config.yaml
train_examples: 145000
encoder_norm: "rmsnorm"
encoder_activation: "silu"
encoder_mlp_ratio: 2
encoder_inner_norm: false
fusion_encoder_norm_position: "pre"
fusion_encoder_inner_norm: false
residual_init: "scaled_by_depth"
optimizer: "soap"
beta1: 0.9
precondition_frequency: 16
max_precond_dim: 1024
Rows from block 5 of the fusion encoder, named by matrix and row number. Rows with one number belong to one neuron. Each number is 200 + 20 x the weight over its row's rms, rounded and kept within 0 to 999. All counts start at 0.
# fc1: MLP up (fusion_encoder.blocks.5.mlp.fc1.weight, 1536x384), inputs 288-383
# fc2: MLP down (fusion_encoder.blocks.5.mlp.fc2.weight, 384x1536, transposed), outputs 288-383
fc1.546,168,183,187,233,186,226,187,189,207,174,180,230,196,190,201,222,194,205,189,190,178,244,204,216,184,215,186,271,188,174,218,189,210,192,195,231,212,201,203,185,203,193,166,210,199,206,188,198,196,186,261,234,191,193,194,151,189,251,205,178,182,193,212,186,219,156,175,198,209,228,198,185,198,218,206,210,193,192,224,238,231,219,183,180,155,175,157,182,181,198,241,179,212,212,154,206
fc1.547,223,196,168,162,207,203,231,206,175,218,196,211,221,236,232,208,203,214,190,215,175,223,182,232,215,200,154,192,194,182,212,185,211,173,207,184,170,211,207,197,185,161,189,190,204,212,225,237,188,237,177,199,214,156,177,179,185,193,208,182,211,212,209,212,195,203,203,215,205,172,188,215,189,219,179,192,201,162,179,225,174,230,202,193,209,185,175,199,203,175,197,179,204,207,199,192
fc1.548,208,177,228,152,198,217,187,180,195,167,186,225,203,160,217,232,206,207,181,178,204,212,189,189,194,192,211,211,147,186,180,180,186,195,214,196,212,195,188,149,265,215,246,181,188,209,222,177,207,233,205,196,201,181,157,238,200,179,213,185,260,227,192,177,231,198,193,175,178,187,204,209,236,222,217,180,176,202,211,212,180,198,190,194,160,216,223,196,179,234,210,155,206,222,183,194
fc1.549,164,169,198,190,190,195,203,211,227,224,187,184,195,161,209,210,226,208,223,217,225,221,221,170,212,173,189,205,195,187,191,161,208,225,206,188,166,212,205,168,208,195,229,192,241,202,222,221,189,238,229,172,211,245,190,207,197,195,146,193,210,207,223,246,168,203,208,163,160,196,214,193,208,211,181,197,177,222,211,183,191,208,221,210,203,198,212,187,206,192,186,198,211,206,197,210
fc1.550,205,222,200,191,233,226,163,184,215,215,182,220,213,204,207,243,205,182,181,180,198,191,230,201,213,178,254,200,220,227,194,175,188,178,226,210,179,203,190,218,230,194,190,197,218,198,203,170,242,231,226,218,201,206,195,205,230,203,178,184,228,212,191,194,214,162,159,165,207,227,190,183,173,186,164,228,161,196,209,180,231,176,200,179,214,191,190,175,205,186,196,203,180,215,218,204
fc1.552,163,225,240,193,191,179,212,192,183,166,200,225,175,200,202,194,229,186,204,191,209,182,206,214,194,213,203,175,170,175,215,209,169,153,231,168,217,201,203,179,224,200,204,202,223,146,218,197,184,207,193,182,200,197,193,183,186,152,160,220,216,189,180,215,189,221,223,188,171,186,215,188,182,208,192,197,211,242,213,193,175,209,172,176,190,173,170,171,205,214,210,188,197,191,189,144
fc1.554,186,164,191,204,154,201,214,215,196,187,222,225,232,221,179,225,197,220,189,213,215,188,199,185,200,197,181,167,237,203,174,196,194,199,194,208,189,183,194,204,202,210,195,200,217,207,240,221,183,192,167,172,189,215,164,187,215,191,175,194,204,199,188,207,204,205,202,217,194,210,198,211,225,162,156,219,197,223,216,197,193,216,202,200,229,190,165,202,166,194,175,200,185,181,198,199
fc1.555,234,209,164,218,202,225,212,207,198,211,199,220,212,246,224,213,193,222,236,188,229,243,203,217,172,174,214,187,184,185,174,211,210,186,217,172,183,213,187,198,175,156,209,193,181,206,245,206,199,235,203,202,185,201,219,219,186,159,226,219,197,193,209,219,216,226,190,205,183,180,200,183,193,199,194,211,167,181,212,201,199,202,224,217,237,189,192,220,213,194,171,187,163,198,199,204
fc1.556,209,220,200,175,182,163,187,219,187,200,214,234,176,198,228,224,184,216,178,218,231,229,202,202,235,199,244,192,209,175,191,162,212,178,203,201,178,213,223,211,152,185,236,176,204,188,204,218,184,155,187,189,216,185,263,215,209,211,199,192,220,145,199,223,170,175,177,194,203,192,185,189,194,195,208,247,222,170,231,213,206,224,219,202,228,183,211,194,216,218,177,190,189,181,166,208
fc1.558,190,199,184,224,217,176,187,226,231,172,204,197,188,199,176,235,220,189,213,206,174,227,159,162,210,201,202,188,229,226,171,219,207,228,193,186,217,216,203,211,187,208,192,205,212,165,198,191,194,162,194,186,199,205,225,208,203,188,187,242,221,212,219,181,197,245,196,188,225,222,214,184,173,198,192,216,201,177,183,199,230,214,228,191,187,194,202,237,197,226,226,183,208,205,188,211
fc1.559,188,178,198,202,184,221,221,190,204,200,231,242,198,198,209,188,210,199,199,222,176,197,199,213,211,185,197,182,245,185,194,186,203,196,223,181,218,182,198,200,174,197,180,180,188,200,215,238,192,208,194,168,203,195,160,213,193,208,210,194,210,181,202,170,192,195,193,184,188,216,205,182,183,194,192,166,190,214,240,182,179,222,188,171,187,188,189,184,221,188,201,213,195,172,228,199
fc1.561,179,180,202,223,205,177,170,190,203,196,200,153,195,207,200,191,208,197,243,210,204,212,176,183,187,207,172,192,205,205,194,207,188,193,189,180,214,205,226,205,186,208,207,218,198,219,194,221,183,226,214,158,185,213,209,190,142,186,173,157,235,196,227,234,191,194,204,220,171,192,184,182,208,204,240,234,178,232,182,177,188,221,209,213,202,228,188,175,198,241,193,212,191,229,233,171
fc1.562,219,197,224,186,206,195,194,185,184,219,193,222,213,181,208,153,182,210,198,149,180,209,204,204,180,164,197,226,232,176,185,212,188,201,198,188,198,156,204,189,247,171,167,167,180,228,231,195,179,176,207,168,154,234,226,198,201,204,220,197,182,188,191,169,198,191,191,200,196,171,180,194,201,211,201,209,200,220,165,190,139,190,213,191,200,180,179,178,199,188,234,174,179,227,223,153
fc1.563,202,181,200,221,178,220,227,199,221,228,209,167,178,205,220,221,197,214,204,167,211,197,239,205,223,180,200,171,209,203,215,152,178,220,233,208,192,199,195,243,175,210,180,167,168,225,220,210,188,211,243,178,175,192,216,202,219,187,176,214,208,184,195,218,244,182,209,168,194,211,222,172,211,185,199,197,188,199,212,198,197,198,203,200,211,208,217,214,186,204,209,218,199,219,212,233
fc1.564,208,193,227,202,210,193,199,189,210,210,216,211,191,247,204,200,209,179,224,213,202,218,207,200,230,162,190,202,205,183,190,211,179,173,202,193,194,181,186,224,215,201,183,191,181,198,202,185,191,200,225,186,207,194,207,201,215,197,192,188,172,184,207,214,199,180,213,199,158,197,154,174,209,193,210,199,191,158,155,194,227,195,211,212,215,200,181,221,227,192,207,221,209,225,231,187
fc1.566,200,236,204,194,212,192,206,194,217,211,198,232,243,222,200,187,216,195,204,194,190,189,230,197,208,196,197,205,185,167,183,168,247,186,199,239,196,203,194,224,170,207,165,171,203,197,180,200,215,211,193,194,172,170,227,201,225,153,173,187,194,203,212,232,195,193,186,223,197,185,188,171,203,224,226,216,207,147,205,202,262,213,195,231,194,192,200,196,180,236,181,199,214,212,187,222
fc1.567,191,169,240,188,212,193,221,179,189,202,236,199,208,190,191,177,220,166,193,218,186,249,186,192,218,196,178,197,218,203,224,203,200,214,197,189,197,195,216,173,164,203,219,242,209,232,215,180,181,241,200,222,205,195,195,225,200,220,210,212,196,190,194,224,210,163,197,175,195,163,206,190,196,181,198,193,207,227,196,208,246,182,219,192,224,192,189,192,222,189,176,186,207,198,212,195
fc2.546,222,255,165,199,190,209,198,208,189,182,221,230,175,179,193,216,191,222,188,207,198,217,175,228,211,201,158,224,190,204,204,206,237,226,201,181,238,199,203,209,212,189,175,205,201,226,252,154,209,189,168,186,176,254,167,173,213,180,205,193,169,205,215,235,208,168,191,160,218,179,179,188,216,226,190,192,197,232,194,189,195,236,218,213,168,219,203,186,224,190,163,196,148,206,162,221
fc2.547,198,195,197,234,212,200,206,198,200,210,208,197,204,205,196,183,202,189,191,185,202,196,200,179,209,203,210,199,205,224,208,195,321,214,188,205,207,200,190,197,161,218,223,200,179,206,178,197,206,200,187,207,186,196,210,198,218,213,207,186,179,201,197,197,208,175,192,213,193,191,193,363,211,209,204,219,203,189,209,195,209,179,202,212,191,198,195,207,205,207,209,205,216,184,190,205
fc2.548,194,193,180,190,167,202,204,197,160,199,201,201,224,204,196,186,191,194,181,210,160,198,191,204,166,220,240,204,225,201,199,212,164,221,185,205,216,219,196,218,236,213,206,230,248,216,171,208,185,170,190,242,208,196,204,219,229,221,194,168,186,199,199,211,206,183,203,203,216,192,226,157,201,200,242,195,181,213,183,162,205,189,193,211,219,222,193,199,193,183,214,215,243,142,215,210
fc2.549,197,197,180,213,208,194,172,175,161,197,231,211,157,201,192,195,159,170,173,192,188,225,170,222,213,178,182,217,183,209,209,215,214,175,221,219,221,213,213,199,227,167,170,164,203,211,224,185,199,145,180,185,171,255,180,199,195,205,210,188,172,187,216,189,182,175,209,185,181,199,181,198,199,213,220,172,224,221,208,176,180,254,185,208,216,167,244,193,204,200,218,218,172,204,197,228
fc2.550,203,213,174,187,211,201,176,163,172,155,205,170,158,196,189,179,183,188,174,182,205,213,168,229,200,199,173,212,202,206,208,202,241,211,226,199,207,206,206,190,208,186,175,171,215,193,222,224,214,160,205,189,176,251,156,174,207,185,182,204,197,199,205,183,190,188,206,172,176,199,192,188,205,201,227,142,195,245,208,181,186,271,181,195,177,177,217,169,211,220,181,225,187,193,216,195
fc2.552,220,224,185,207,171,224,180,204,212,215,208,230,183,180,188,215,185,190,234,175,196,170,181,169,206,195,189,207,212,210,204,168,246,206,174,191,182,211,164,205,156,190,236,199,167,215,174,193,239,172,180,203,203,198,183,191,236,201,229,167,204,212,233,197,206,206,185,169,186,185,198,236,211,170,199,200,202,170,214,218,203,205,214,213,223,225,216,199,224,164,195,210,222,188,210,235
fc2.554,190,236,192,228,217,187,216,210,171,206,192,196,210,261,196,202,175,225,221,188,194,199,181,187,195,225,204,211,211,219,238,203,280,197,235,198,221,196,184,205,189,191,180,196,170,199,221,211,210,162,189,198,181,233,179,181,189,178,203,196,201,208,213,200,198,198,179,206,173,176,178,208,179,202,187,183,211,176,214,183,190,205,231,213,199,202,231,181,213,188,224,232,174,182,214,190
fc2.555,189,188,198,226,203,195,200,204,198,206,204,195,200,187,197,191,186,191,193,183,186,189,203,178,211,199,204,193,207,213,205,195,329,207,184,208,203,200,199,185,160,226,206,186,177,207,191,193,206,190,186,204,189,183,200,196,205,235,203,188,192,202,190,193,203,187,190,207,197,193,194,375,206,209,198,216,212,188,208,205,216,188,197,196,193,202,197,203,195,201,200,207,225,194,190,204
fc2.556,185,215,227,214,192,226,227,219,205,188,220,185,219,198,164,175,221,206,200,188,176,180,204,194,180,194,195,169,221,184,199,241,193,224,228,205,185,213,180,183,180,198,172,197,179,203,167,205,226,209,197,230,169,174,201,213,218,240,231,245,199,232,213,213,232,192,189,179,187,227,206,176,214,225,225,200,219,200,217,227,201,180,205,200,205,221,200,211,197,201,211,219,185,201,177,194
fc2.558,183,185,224,182,212,221,192,210,221,226,192,204,186,202,204,148,170,205,197,198,209,201,164,178,161,195,149,200,219,187,171,175,217,212,217,201,166,171,213,193,199,192,183,201,196,209,208,191,238,229,207,195,192,149,201,196,151,193,202,206,212,176,196,207,227,188,193,178,210,211,204,225,234,219,223,236,215,199,187,202,190,196,154,193,184,195,174,180,188,215,200,195,183,212,173,180
fc2.559,225,207,182,250,188,216,183,217,176,180,185,207,222,211,214,184,206,193,224,165,224,205,177,184,196,250,182,213,163,209,200,176,258,214,204,221,197,214,174,211,151,211,204,185,175,195,211,193,210,194,172,208,195,206,183,182,198,182,223,198,169,166,202,201,200,201,175,220,147,189,212,247,209,202,208,202,169,193,208,187,234,187,229,199,203,190,236,193,212,190,197,229,188,202,211,203
fc2.561,196,219,196,202,182,206,208,210,203,213,203,253,235,198,197,205,206,192,221,163,204,197,186,178,223,211,224,193,182,215,180,205,249,206,179,207,201,181,174,175,161,183,215,195,180,229,213,180,204,200,183,235,189,213,218,196,226,192,218,207,192,192,190,183,202,206,185,185,200,215,193,246,192,206,180,209,186,192,202,212,236,215,212,173,184,230,217,155,193,193,190,208,202,145,205,215
fc2.562,217,223,178,236,175,181,216,231,196,212,209,226,197,197,191,165,187,193,218,169,209,201,176,177,208,219,210,211,182,219,205,178,240,212,184,213,193,229,192,197,152,238,244,197,167,183,204,173,232,185,196,216,195,206,165,224,214,187,208,186,189,203,212,199,221,190,184,194,174,157,203,241,197,223,179,202,204,194,197,199,236,191,224,229,188,213,231,153,228,192,175,212,190,174,208,223
fc2.563,224,218,185,189,189,216,212,169,183,163,199,179,175,185,193,180,194,189,208,179,186,206,155,213,186,199,212,211,193,167,181,209,225,201,194,198,202,229,195,183,217,195,189,175,223,187,205,202,187,177,209,169,194,258,152,158,209,176,177,229,214,199,181,206,207,214,215,189,211,189,182,178,201,212,223,162,192,228,244,187,188,250,199,193,202,186,243,163,232,193,176,206,170,202,193,193
fc2.564,189,218,194,168,209,235,216,218,210,179,207,236,176,173,201,209,239,204,186,184,164,179,159,176,194,222,231,186,168,179,177,204,215,217,203,205,208,230,209,185,209,213,218,212,198,188,177,204,211,199,195,182,180,216,171,191,200,165,209,206,239,203,158,222,223,234,221,205,199,192,180,200,186,227,220,193,211,197,206,200,215,197,229,209,201,198,218,170,210,208,184,188,192,192,185,218
fc2.566,204,213,199,243,193,215,222,225,208,205,179,209,214,205,251,194,203,207,204,178,201,206,192,183,233,172,195,229,213,192,203,168,254,190,214,169,200,189,211,190,157,227,192,200,195,222,219,196,209,188,226,193,190,170,147,230,212,187,189,202,219,191,206,180,212,185,216,209,143,167,166,244,198,221,210,194,175,221,161,188,204,204,243,215,191,205,205,167,199,169,187,212,201,181,231,210
fc2.567,222,199,164,228,213,209,180,180,157,209,177,205,214,182,222,206,195,218,228,209,154,185,182,223,183,202,185,186,183,189,186,188,227,194,256,208,185,214,178,226,168,201,188,195,200,192,165,208,188,183,186,156,201,206,202,217,179,235,204,225,190,209,194,219,209,229,188,219,158,208,187,219,191,203,230,195,212,215,199,202,205,205,226,228,209,186,166,193,186,219,200,239,172,172,217,197